A small image classifier, trained from scratch.
Model: 10.3M parameters, 24-pixel images, norm layernorm, activation silu, patch size [4, 4], layers 8, width 384.
Training: 14500 steps, batches of 256, held-out accuracy 100%.
Data: trained on made-up road signs on poles, 122500 training examples, 30.3 epochs.
Rows from block 3 of a small image classifier, named by matrix and row number. Rows with one number belong to one neuron. Each number is 128 + 32 x the weight over its row's rms, rounded and kept within 0 to 255. All counts start at 0. Numbers have three digits each. After the name is the row's rms in percent of the matrix's.
After each neuron's rows are labels from the 100 images, of 14848, where the neuron reaches its highest value: "top examples" is what is common among them; "peak on" is the class under the peak. Only what is clearly more common there than usual is listed. The data: made-up road signs on poles. In brackets: how many of the 100.
# fc1: MLP up (model.blocks.3.mlp.fc1.weight, 1536x384), inputs 192-287
# fc2: MLP down (model.blocks.3.mlp.fc2.weight, 384x1536, transposed), outputs 192-287

fc1.637 104:134141177066094140123131097144149127138087134123095121155136097115191137137145146145122139123096117174150082139090072128136136113187103154149136137069072213127091089114135151125126199164180113161135160160181096174192148171165176105156111110144090088104125112130183124151151095159128179130
fc2.637 093:099159111173152049134211144138095162177129119185135171183159145161061082159109118129175131123128164115097162125157118094102143187125126122109138115150190076132081213109176099175146129143107184099132121069141116123160106127137098153135132126141153121136154118168143155122126124156158137087
top examples: yellow face (41); purple rim (29)
peak on: face (55)

fc1.322 098:081151127142129151115146118144140096049203158123126099137166180121145082143112207102124109104162109152203122154132101187183139149123093075152100133135097105128104117186128155104139124104154133115165125172138177146155165117123119197135146154125120115095159129141139203167135099139158091121
fc2.322 097:139041115159149139107156089123114164132120171158117093123149137115084119095172136119125138194117131142087180142154143108102105077122122159109060175156097123123136133107207160111139142080200144137103169098093073097119098182141081137035128109130148162129125128146123122143132168065121115129
top examples: green face (26)
peak on: face (72)

fc1.762 095:128116086115116137099108140193175151069172099090091087108206108107133119131135130106086114058151113109145082111147121092145151156164151134144116104107055162136163157098100083086128164129080131156078098110158087174145103152153120108110053137103117136182035090075144162086168128170114098120
fc2.762 094:104115155156120065109098134039141125125124181194143111151125124192085116045091137098162139165202095135142189165128116192094094111104137148117155121110149154141139141105162111123083135069172150130118088107187157070071134154158116095165163128117142129117116150132117113131092121049105164151
top examples: triangle sign (42); orange face (27)
peak on: face (51)

fc1.374 102:100145101118119149092135126106085094087139127138109102120129119122087156129179030121129064142104171134197081138100170097147120091181121099142161175153101141112125144129056099195126117098133114161089081051122103162098117141110113110092173124027110133094107133142210152161084120101135182093
fc2.374 093:132168160188153124113117061109099128111082120076148160111156133122143179129098079105139163147083163093069104129125140129124112114144163125147103176174145093091157085175127109106154127182139122139154086128093098063159171119128111158104116131164172111098163154140087136170106139158145146160
top examples: triangle sign (52)
peak on: face (57)

fc1.335 101:106089162151100112139156234086096081112108134153149163099156081097194102166089123176108100146143119175116118135107090143165182138055110106134112151171121186156101055166064175112159098173137127068173147120174132070089142109116178146136143168081199108163181115184129079125135153135100118135
fc2.335 105:161155118093152108087156104197120182132137092143089088067150098149101093110169101078163158137145123126151171103166144156087141120118138148112130106126175104071082177139102146151106110130187072185126135137102065134100159128155106193124151169136157155102143088112094133098138155152125076144
top examples: teal face (36)
peak on: face (64)

fc1.766 098:120131137106122130141133123123149161105112147165164190214130141188152126123108096075123104204157100162149087136064147155177126169140104133060095145137153152110098162138093188141133116140154092123104150134131085149104172085154163123115105125092155146148128094113142095121120079119144098136
fc2.766 110:163146133117113098152098069048191102092115112116117157129122116153157196101190078147117162146104145143132087145175126115129145145154127157111108161058043105143145090137116187119131123137153179122132095095143137162149185173136098127158198164099126053160184089149120168131148079066134125109
top examples: yellow rim (48)
peak on: face (50)

fc1.203 098:154181202130098142147152151114158095127154103148183088074053148092102129073107142148118180119120071141132118131140124080157189127087116104119117130073082163126094110088109122104132059127140102112200072167087135110152143116070145110124157115142155126055113104082114104109135117140125156101
fc2.203 103:119122144160144065163102096147125114079162196085132124149109117171155164222081136127161157120103084091138117179104143087138072128090137080074121112156151137118159133115151114144127203131141145139145161166084178103096117134147141092117117157148128140134144109187158121122154131166160105110
top examples: black rim (46); pink face (31)
peak on: face (51)

fc1.710 097:145120094111140174123118126145192115125058101148122070161084097144171211170163118144160163130090133109142112147085124117159124078159101116173118179196168149149138129102168133218119124168120146192116146150148104089201150119096116138073155093188158095172121102159126053072158204137139145125
fc2.710 093:145145138188081054121159136155127106147154139116157150147183104161074069147127171084116080178125148106108124108191111131131129191099072111098108072042092152175101075121095130074084148164095139133154091124095118132110110107141106095134112198092088136143120165135103202126112116121084115069
top examples: green rim (29)
peak on: face (57)

fc1.169 104:191143105163061162103126165137117138118154109100110198120099096141120147157130125099122092183182150102133096142123135114122110152121102135171139132121152129142142109155102158129108059137165114144131108119133192048142081135119136169155098093150149136107131115150176131089006111107170122162
fc2.169 092:156119081137079099130152133117146155137135127159146096138135150175150107100138081073096093127125078178155139110171093150148158096135165125127127173116161115110108110093160098095157102037163154138088116173132097195116173102144035134096160164095118153131094124139103166131186159119142151195
top examples: teal face (25)
peak on: face (67)

fc1.618 103:106165132151128145081118161148138143186173138121121117162104137136084129151125104145134101122101152093167185104100131047118122191081131088155176134148114180129131152105151111175149117094143111197133165117125121135138106090130113115166132086146143127139142140104164148083088059158164106121
fc2.618 114:136124081092170144163161127159112062096082136148184070097147088120162116178122155121182126093106111142158126136147076136130125108130092147120116075096168076155107119116136206135171174153125098103144136141121073092129130141148089093136130158098144155085132088127127113106100122189141059084
top examples: black rim (31); red face (27)
peak on: face (56)

fc1.573 101:151091097145165151148097182164169213163175122090125155134132147158113124158099092134149166156089149037147181129081112119143128120109161030101191088148037132092128121084052101133118119133124168128086119125123194108121102127133114150120175073114109133123149161161120196135118175124130169185
fc2.573 099:123136165135125137162114113120065059116124134086118201179149141177128117123107062068111068227188139123145149149223015141104153193105101122093112121084181113177115093116125152148092136199115072132173047131145068165193189175169082096113124153154109096167125191081151113122145161112111135140
top examples: black face (35); brown rim (30); grey rim (27)
peak on: face (66)

fc1.739 104:088092138110119172138077150109141141149123150146087131110148135133128186122094159160110135133157158159132133121081142186102148112151109115181144124107130137141090104069138075121135151050111130113066137143140080129155117143127171121151153162107180117069108109182128124152136162109108118161
fc2.739 091:166075145176161093114185122061142095145103181155106124107160156065101057109169097091079162177134104129180171137173090107067087066108077160114104143153067076124177089157153135096148151189154142113151061086170094109068114160115091139141149146143094098145158143107091160114110128129154151141
top examples: triangle sign (44)
peak on: face (53)

fc1.630 100:137103122134146164148132080147187108100121177152105159113126184135179150148071186108160123112217159175084117126135153141094141133157109150106162110091098131130118134107098128151135189105132141115130110085104092062102182128154134168159150127143163123108063126075148168131192156131084126080
fc2.630 091:119127168114150128083128136088134149171125116142133112111100129084087166128112142115132059132136117173127088163186122129138147127092142137091118163186065113095167123161149127199102128071178147140104145144103156124122084166104146109158112111115178138132116104075098126142081110108089144069
top examples: orange rim (31)
peak on: face (58)

fc1.332 105:122073176132132064114100094110154120087107132144096123127163145138148094102087137128144095174125118159186062160104053104140139155175105159197127153140113124123119058113147164124146142162149131149214112132144096120097151076093102121156124147138190143138189154113088186094093142138108111136
fc2.332 091:137122170115158160111121118129112136152176106145200135102092089136116119137168170113145148170110129126163145100085150145076154135095096132116110130107139126102205175191124144059145121188117183110081175129103147059151128157108127135071160150142116126081080155111125118158101090092106113097
top examples: triangle sign (51)
peak on: face (63)

fc1.232 101:144104174113105160130084082091141131097126117116088113198060140114126107103133148203095142145091129159155054108145110102143138168155066220185162189120175171137114128092137197166144132127078123121186129147090117113102142069070130158120156167129179133128113130114110147141108075136144122068
fc2.232 096:115124095135154144160173145127097083130179157103187097047096081145128136144157091150098136178123136160115118120144182113165151165150080145101105089163072110146181113155138143098109073146089107124127110110149093151109104135123094112163118170162149062083071123106071167105205140113117135098
top examples: black face (29)
peak on: face (85)

fc1.559 095:081158127108149149181147128156136116143072134157173104148099174151126179108147103149135101172086123075156169162157128138154071091120133053217134139157094155088100132084136115147160131106159161167141174141178113140166128134093097144110142115076124083163162117098068133074199122124190100140
fc2.559 088:123151100140068083152126080166119148120161159117175118230132133141100123150128205133178133118159167194117149088155166102166156091102134159122150120105088110185172068192095160159167166169178133191077079136122142095107065147151155159109175119165113177103084149132169105087147100090102112149
top examples: yellow rim (31)
peak on: face (50)

fc1.695 108:166195119161167120125127126147127123146074076085080124156143145148142110110107112134108163124134142146156172116122184062110167128114052157152150097199097170144082157155165125208101149106170143124112089188124113093080140127161067169136094156169153170092157152188120117132124174092059175172
fc2.695 108:117146151088130089165126152127089088103185167078178096109133088119157109104166149110104106167112090150125100140152105071129098169118094060107078122064173138064151114071094097120139120165058127104059146173121142164155073130118128150140165111126120143161129132142165195116148056151109082193
top examples: teal rim (51); triangle sign (47)
peak on: face (71)

fc1.42 103:068166130156120133186166056143118174173073156116086118107123091115116105165156207135128113104114160112133112123102096123174063126123131139106105116141127119120156144092147119142140085143074201141120127115122105186175092119122193128123120116172129150144148080108139060086127192098085141163
fc2.42 109:141110170161107154107079178186177118092143120131101152186138125080143126083111071113156076139151118124103141150105141112133179163185128146126139201097183108153148086132132136110171174089100137098116105134099126091163087113147152091108122112087144145124086133154182198136071130060145155025
top examples: black face (66)
peak on: face (71)

fc1.726 090:128204158129152164106095128118130120110145123113190150046088136141174173124172062143121139101107094134116163055089092111156133103158098103173180107118096148104160180139135087110103161184078220147094125136057131105111113098136109127123142083112112178123111148137146082119083108176145102094
fc2.726 085:122142156139118127164110150164097176152090113153129178194181125093099118151090175136141136148102116143127122180199177101118180152110204169093097151119138133169134095093115151124120133128139110188123170161227131134150189093101143134170106175139188038149107081109094144117161171143162117113
top examples: triangle sign (41)
peak on: face (48)

fc1.94 112:110168112123061096176115122139129117092136155104129096109127160112081139188083180149128136100139143139074150099125141138180128056144107074136131110117097179119132158035096083134147098146160136091124124129130127139165104150151133154193117155163173098082083059172154143119096167142148151162
fc2.94 109:129178116073138110116108131130111108082166164113104137156177112132107131091104150106126138175184094183102027052163174124134164130130153140138110130153130126152189183122122114126128104153162129120124127104120114145151124120145108121154100132093168099150106100147092147125115141120087207162
top examples: black rim (27)
peak on: face (76)

fc1.702 100:182147171162077159139174132120131138126094082107153118184132147167126098120108127118101094166096153174020142152088142155113138170121138111106135213108117089091151095147161165108076088140079159112135121145154061129135110134131159186089114167135138097134140158146135139160143128087185171211
fc2.702 090:116142141160135094099136042199144113095164131105118105116166096160147165101138103064100103114143156152202104105137116193114117091131125153119143107140110137147105110172109113065113220076119090104170134107149164193091146050127073104183058062114127103090136110098174166177145136133129132114
top examples: yellow face (39)
peak on: face (51)

fc1.376 100:207088142150148146104100130154167161131108095110089108091114165123127130184152187119094164129126112135141152183116098059147151137162106148134150122169164086084124123136070170193145192126088127128098105146134113120142150114168194128152116098148073144105076175089179189117137144112097081197
fc2.376 103:079170103134175169131156108170090180136111157181141152108095156135096162154173098112152132149138156148129091103136110186160111166115228081164098105128096154132139113112124144129127142077141129122156138114101135178126118151089125161156161139129152159122167118128087088173173145158134101158
top examples: triangle sign (50); purple face (30)
peak on: face (75)

fc1.239 093:151177110123179151103086178120165131125122147089124102128159100149115055072128153084106129198066108094115170167072163127146173074139076065197166147158131103130089169137097063137184170145147111130147208154182126108124161095096152140135118104090117119137150081178101068090162176091139124135
fc2.239 090:124091114131103074065149054142126162113132125147102137150125149087090196130057055148113201125154131108101162126177093124142150122170172165134144104128131108146133138154103130119107133112115185128091084105135099165173132132133065153121124180142100144138149151122161163135140120129174184101
top examples: yellow rim (50); triangle sign (41)
peak on: face (47)

fc1.210 100:086141155109165153154124136110139138150117154129125078099143121150082081117108146126127177125152120129129085102092116154090138083139112152166128109111124150086124141101110105125108098152113099122140136113146078151187106143091173092082127123136112113144059209166161109152099154109106110132
fc2.210 100:168104142111129029157110103110189101126097172077143194108101137097112119160172061126144151139113140187105125131145166156186115162103190131126098113099157167124166084134096155127120149087182143171147147134171181112096080130150121085125101146116189156096126116132167126152116175132110213103
top examples: green rim (40)
peak on: face (51)

fc1.415 118:107113076125129156176118100122140153089144073089096138149159189098162168115165126120143136123108128137109093125139077083109143146114177144157145103150133160123135116139086114137138119147118118156124074109169107166154133194064166193129119138132127101158121098145149109113156132097156113097
fc2.415 118:133141129096052192145129169154124180211153102164135131160115093143180156126135142098125169164133160108085078114177078155156153163121146130158122105075130082113143086194075125149162172106111064151127093134111086119052141073102161155180164109185107132102097098120170104129134127142118122083
top examples: teal face (27)
peak on: face (47)

fc1.120 099:188143133104162161121152141097176183172125134110137146133208109126111134136132101105160110172074070105123153136081177113071180089133141081122103163170080114145125106100158134150163090104143113145124120169147102092135128121074161205119140109103102147141142108067085059100067158079133216217
fc2.120 087:149110076143147119119092121083107153128082146089126081123158149124134061083125138153143145068118189131099135119129092174182124080139127103124107111144177162136157160093104122163125165166078112135163123116164152123160083147104128092088152111111104167119074167173142193100129156128166159074
top examples: orange rim (37)
peak on: face (63)

fc1.464 093:095146112137113143093154137120120147130179087112095116081146074073142131125138177161116161119097123135137189160205111164097106100160097134115182133131117174058127129143119153149133207134121138172128107154155112145137125060137133115114124169120135088130073063120138110115128116106069102109
fc2.464 105:127128088093143214139147141159162170119165149120132164118130182133099154150136125133123190094187140131073069138086120137128121085110141119102079100060127115149133108152125155158114179143106149092152152132122078140125067129101121161140120083124134208055131071128146103103143179176109106199
top examples: orange rim (54); yellow rim (44); red face (38)
peak on: face (78)

fc1.37 103:121156112121126138158138127192125142087113170154101151086097114105166188146162181115120055143091123152151166152121119159181154115104131167112116157130148172092127193135211094122122109105172146130138098118095140132086107146204145121169124164106185098120164117118110068106109154167090115125
fc2.37 096:140128100205095089109167105134100123110127110099139170129167098131115152131132104181112183126118124115127109155158142091039068102047136139128128144108129147129125088128086135168084073134142131172083131113054135158190145119061078106167181175089107093152120114087119185145130081100160164090
top examples: green rim (33); teal rim (27); pink face (25)
peak on: face (65)

fc1.241 095:126149156193097164118113110177142120104109176095106140120155158090094111154103105136123134137124107145175111099137139111124098148105137095197149191113138135115115111130111090126179127086146163161164057100146138093101171080148122153163125095086143125148146157130167148102129132114201131167
fc2.241 089:154095103136114121153137170111114158154106110176137106146087144110121140117098197115156108169114147143115116146139150160076145016134140152164114102116149091103161107113171187128120099102136144113061173160123121072107161115120109113094105121133086150123092173139146127161093123106046105138
top examples: black rim (28)
peak on: face (56)

fc1.41 095:095144168137152141101132109138140179138074118083088086103156132140156112146137125124191094156111110124206218135154161114151059168130158171128096130094182094123092173112172140147121111155129170153131170165168162118109113074121036132085186081091210100139136160134080146110111085139161078107
fc2.41 100:137129151084151129133147149178134108142169110134124155187126075133145042180141118161135124089106142133121095123094103143125150140136155105138174114077151195153117178124095109107160087155154080081182159144059131100175102102176169126136110185117106179113106048126121144109116116172134173129
top examples: black face (55)
peak on: face (80)

fc1.383 109:139110114134156108098045100120142140134130148132116129076210097173145161066149150084060144192122137144131152143109196211089130147102178103146096202154135138140083122125100169125118170156157093129094143053222103194119124109133131149101133150118146091188149127140119156133113108131128128153
fc2.383 115:087107170108160153143170136121120099128170085107122109165123053119153151093113118157148169133171122089185080149138094057126120058143116145111196079134098133073123164155126145106181126118168126147181098125136152195159103180108139143112050091124092159115126112136157157126189082162115093171
top examples: yellow face (71); brown rim (34)
peak on: face (76)

fc1.118 098:146120164159168102096113100124155097135092153114123096165114117186112118153106141174105089105133135147120146095151086174108106122115142158140163109101140098094136197103171123153127140156111133153119143189094098106151172147157124115152164121129134105143105098097199095130145121163101127101
fc2.118 092:153134082091108158130102144125063061112127110095179090115157082109126159148081079152141126146112121177134052156146140109172069107168136183172141110157107126166194104091194180148115196120157105123126146131147059132108120096124105154134153122080176073091172068178127079130130117141166102140
top examples: black rim (34)
peak on: face (60)

fc1.640 092:196085153081123100127140109076175163112100180183133136107096119124114090117115109050147101112064129165166166136045132121134156123124138092150128154138195148091144110103122185182168077140108116123122144145158070139109124097156148152145136190128131144158077091174113160176126099151122144181
fc2.640 104:080191102057116167165135126145130094120148124088124210149158071075114108136168124163182150146119115133066139115112104152087186149144137108147136106103117135103082157157121116161131191178114109095135168082092231146156150114097127147132157154158127162151122114123103102126097106162171129081
top examples: green face (41)
peak on: face (60)

fc1.128 108:117114118159129117145141076132110209115124152115136112089167108150161132115127145135047157118168138138109094163148148140169148102115209145108106154099080114162166103119091125095125103134140100136103152080134137225103183149120169158075081162092139131142114133136137162155178113147150124187
fc2.128 108:076151164070171119118138154125131120051108124105059061171106115098126140070095133121144174101118131125103108110127107135104136111172151105153117085118127127030095175185182128154147172099127139135095141135123102117152107099115114060171099099101127128096112148130139126136131110072124153149
top examples: yellow face (59)
peak on: face (68)

fc1.767 105:123115105170167091139111118110150171139167115101076135125136148154169161140115117073116136129058122086116088135101156132133185146143120082164136183216106126127112167175119122082109144158198107079130080141170093062097159139112109145121156085136147133148153158157102085078164159133191127152
fc2.767 093:098109175158091104198093112160079066073142127116143132090187113115097081134071166126138114195176185119119197108129132109064058088086108115092175074122120128182119130095121193189074163122048160162134091148106089169140128117102131136129110134147101172136079118108204159170122159126091170141
top examples: teal face (28); red face (28)
peak on: face (59)

fc1.711 104:073109147186100118079135126137126163160141142142116140145158101149168143138133185224136122091111130119176121180095108160136135148162133086121124116153118089086153098136162139100141135101105155194129122116105118161124133067085101107161073141131135141123196157144125166138220157114131177064
fc2.711 102:150080183106143129137110071100105113117102159155146191119133175092128118061145081130066166150110119109079165152161179129145176198189170193076110134127127127121131122119155148124118130165155115093080132190144071104113169137166096142127129150188139141099081110140160180158136111089156128112
top examples: triangle sign (43); green rim (42)
peak on: face (52)

fc1.16 112:099156138104122167178131079149107146132181071108163138159125088088193086137169132187149097154121153141133089097120160090123115116124150123126118125091114212122139114113131166151167110064124158089077099116123090194151099142100185147111095161220131198112137158155089097144136101135110158198
fc2.16 114:091099165191190110045160103113105086133152118142145140090138146126152081127138136074133169143139093134168155121155097126074127121210080133071128138163150118166171086135162106144139140200129125098086094158176127121158125137174108165083180155096143094146165159126115163159103086100118136114
top examples: black face (29)
peak on: face (49)

fc1.362 102:123038104123078126145092152119116129121077130158165135095162134109121144121100159072106187136146130127146108076130100090161096148077103074180137161090089164197121126152062109110182153121112112103167100168138117150166138153144155103173104071142167162140160133110159098115142063096080145118
fc2.362 104:120121111167104074163148120136113131152114136151136097106130116115100098145124163076177095141150105154090145172175136142130178143118165164089141102195104090104157149111112123145083138080153170156077139086059110117124148081095106093095151143114135138100077197118132122091097148043138137143
top examples: yellow face (40)
peak on: face (49)

fc1.528 099:157190178141089147138174086116144159213146185141087146104112144136126107148134197093051127169134186160094138115120143140096189163148101160130117160157139105116122142128086129091154087129122146133156127180098101123068173142101140134119111156115088156130172154139170128131110159171151124118
fc2.528 091:178045056193196147097098188153116140173158130128131138106102120141089166124100096131116111144156135117100158135163182226125047056065154140098160107151137122181131127144138168162142157077171101202109122126150123151155144117071124085137151077151146129139109137088142228116101086104094142122
top examples: teal face (28)
peak on: face (56)

fc1.236 096:090112100169145152083138143121106201087181127163180195105165161135098153125154089194082070127140107139155119138114113151133165109181099127154159103113128118138098132119140147088095054162103124150074165171161125103156177142114127183095124100109164117116171142105103119051122128120199138115
fc2.236 113:122128144085089100127114127148126139179169144128143172108131097117167154103154119085167108134111106100150110152118109173115194126079131088119150164099181152127116137162210167155164155158188119131118116137135089101167154133170170176142156144183088146119080138165142119121114154137136155118
top examples: teal face (40)
peak on: face (58)

fc1.51 104:107137117117132118157132121112155150169128121177099100156119119083131069115114147057135124118077104131168187125105122128178157092048112102122155142131107071102074142145146170115113165124189109126132203183106147145114135077172154132082173172134162148120122099158161149146088051130123114110
fc2.51 096:083182106096165099156154115130123150072088146149106121079146085178150141109156117142167093145092134100115163098155155145081086113129148150136121186122149151131144164130155131126125147129193149174126083118148095177194102200110134126056153114073142148134134117064147143119161155135088087120
top examples: yellow rim (26)
peak on: face (66)

fc1.388 098:091115149179115139171163142120179077128071129099123085155191156123175164122146143173093113106137143093159193147111167141105151128103076133128170140189099137126099163169163122135161102123104113167144122143130155104133057104141120060138040122147105047074098120169130130117159100116116056137
fc2.388 103:139135134084162132186118170103127128136160131123075117117109114094154048102119142122065118146181107092162165146140106167175078090111130087144130151110128196114109085164141097114153159117094114075080181087178143116124136101141105129142161116146122115114138126143134121125083161110189186141
top examples: yellow rim (25)
peak on: face (56)

fc1.345 104:170123141150139101146137097159101158148118138104043112111110115088089151126091179103074150171097140139132080159110132086153152126113152150223053148156146175120139124102141093151127185163131109138130063136167113116179146166089151193148063092123129120134142148126166111150160090132098132102
fc2.345 121:111100166135122151159143154094115142189139136134114154222141124113179138123145134109116125175105181114156136095121115209141089121098106105108098155095128174123139122141127118133123108109129080111126129160155104121137120108129161092165178095180078129073133093070148111158112120124142123115
top examples: yellow face (29)
peak on: face (69)

fc1.406 104:117148117100121125139133120104107133184083092095150112109065106079136210117130175110079078149082161105089116167144118150099121175081161140123144095122134148098102130160100174165105139194147136153122102155139160163134132072136098143010194116118083120186108146115087114121099066139144118141
fc2.406 097:148084090124109117050120118142157162125130138182135112180176092202125135151100105124128131149105139133175105100100140106129111121123145081166121177082120166097140101098192163106145088121207102135137143075188109123135105117159173157114151150145130157190128128153072111113169156201104148122
top examples: teal rim (32)
peak on: face (69)

fc1.518 099:101123139128162130097129099177175097138113175162101098085096118136148155138151125143100180129081069114159143142118144151137134094126192055203169111117087110156161112108111139112054157082164071139189084127050149160169135076064126141156116138087106106079118118096052138133158139073154130179
fc2.518 089:169108194127135159150152125103103141095178144138190146147107143117091098121040123117139190106106194157184104028164176070082124092112090196128121188188135089157104096142114140117197137154165184099099113165112112152112189154110092144129142108183108184105148127158154101101181150080120131157
top examples: yellow rim (25)
peak on: face (52)

fc1.252 104:117063101124180059125114187116176161092119184168129122114088171151098156100130140130135095165100135154117123156077159147093106103132111155168134126152152144097108124106120062120159094215161144129114168137139137083161191187159114146060161168127124140165133148167094093069124099101092110137
fc2.252 103:085107085109187161211111133144165134129132099059114163110141038117093108146135090134156115089162099088166148158141097093121190098103131153108152084148127103134104173064087148150119095132114149133135186103123151179152069098158224134144142137116079181188164142175193130124116068163110181100
top examples: yellow face (27); teal face (25)
peak on: face (55)

fc1.378 095:103177102154151179127120113084118159188144188136102119181124143117145105105126166116154120137092124087144149172143131110116118150107151054146152164151118122088081120098140164143149119125166080151123195115151123129184141120071089131131151133112084063105132133138103039166146147088185132148
fc2.378 097:188135138117135090105130109186136157115099114088176112148151166138091077154129180176120179095176131211122097106109188128112159053081139123130127121148118130162187084135105112111155169156115129184143093184139104069136084112135138120095117109131091202140059149176188075116143148133089111116
top examples: yellow rim (50); orange rim (35)
peak on: face (53)

fc1.389 105:139188159150118194155120094123110119106092169153131123149121123130098145084135141148135123162131172121120046082140130139128123114122084142145153152119108174114131176081160105135135116144137095132165121172060075149093139114134178146149094177118124091104117115101190101103176166150097103122
fc2.389 104:164152079167156072066106072169186119114105138103133145093127098110132123183074042061109157161103122164084092087160161141114166140078152179159101105110101155133115142156126108114057140125141117139081116126173132144161143143125129031151135131108165159198175125143034142131124128115134134112
top examples: green face (34)
peak on: face (47)

fc1.589 098:144105162094112058132114110128202096102127088114103204139161088110165118099155150125134149169102095182139115089231092142155105178143134102142117132113119167129107123124117109145153202095136137117178115109190163122081148165096120094099132117053135153131105144178117099057101135086178132106
fc2.589 098:145107189116085137132198144166137110138093165141160129180116168113175181066149124151198137110145147159140162134098104146113142040137102083136114127059150176124127103140118140186146066081133111117084123118104147119126140075126166163124130158175104113086125118148113126136169167120081086112
top examples: black rim (41); yellow face (32); green rim (26)
peak on: face (51)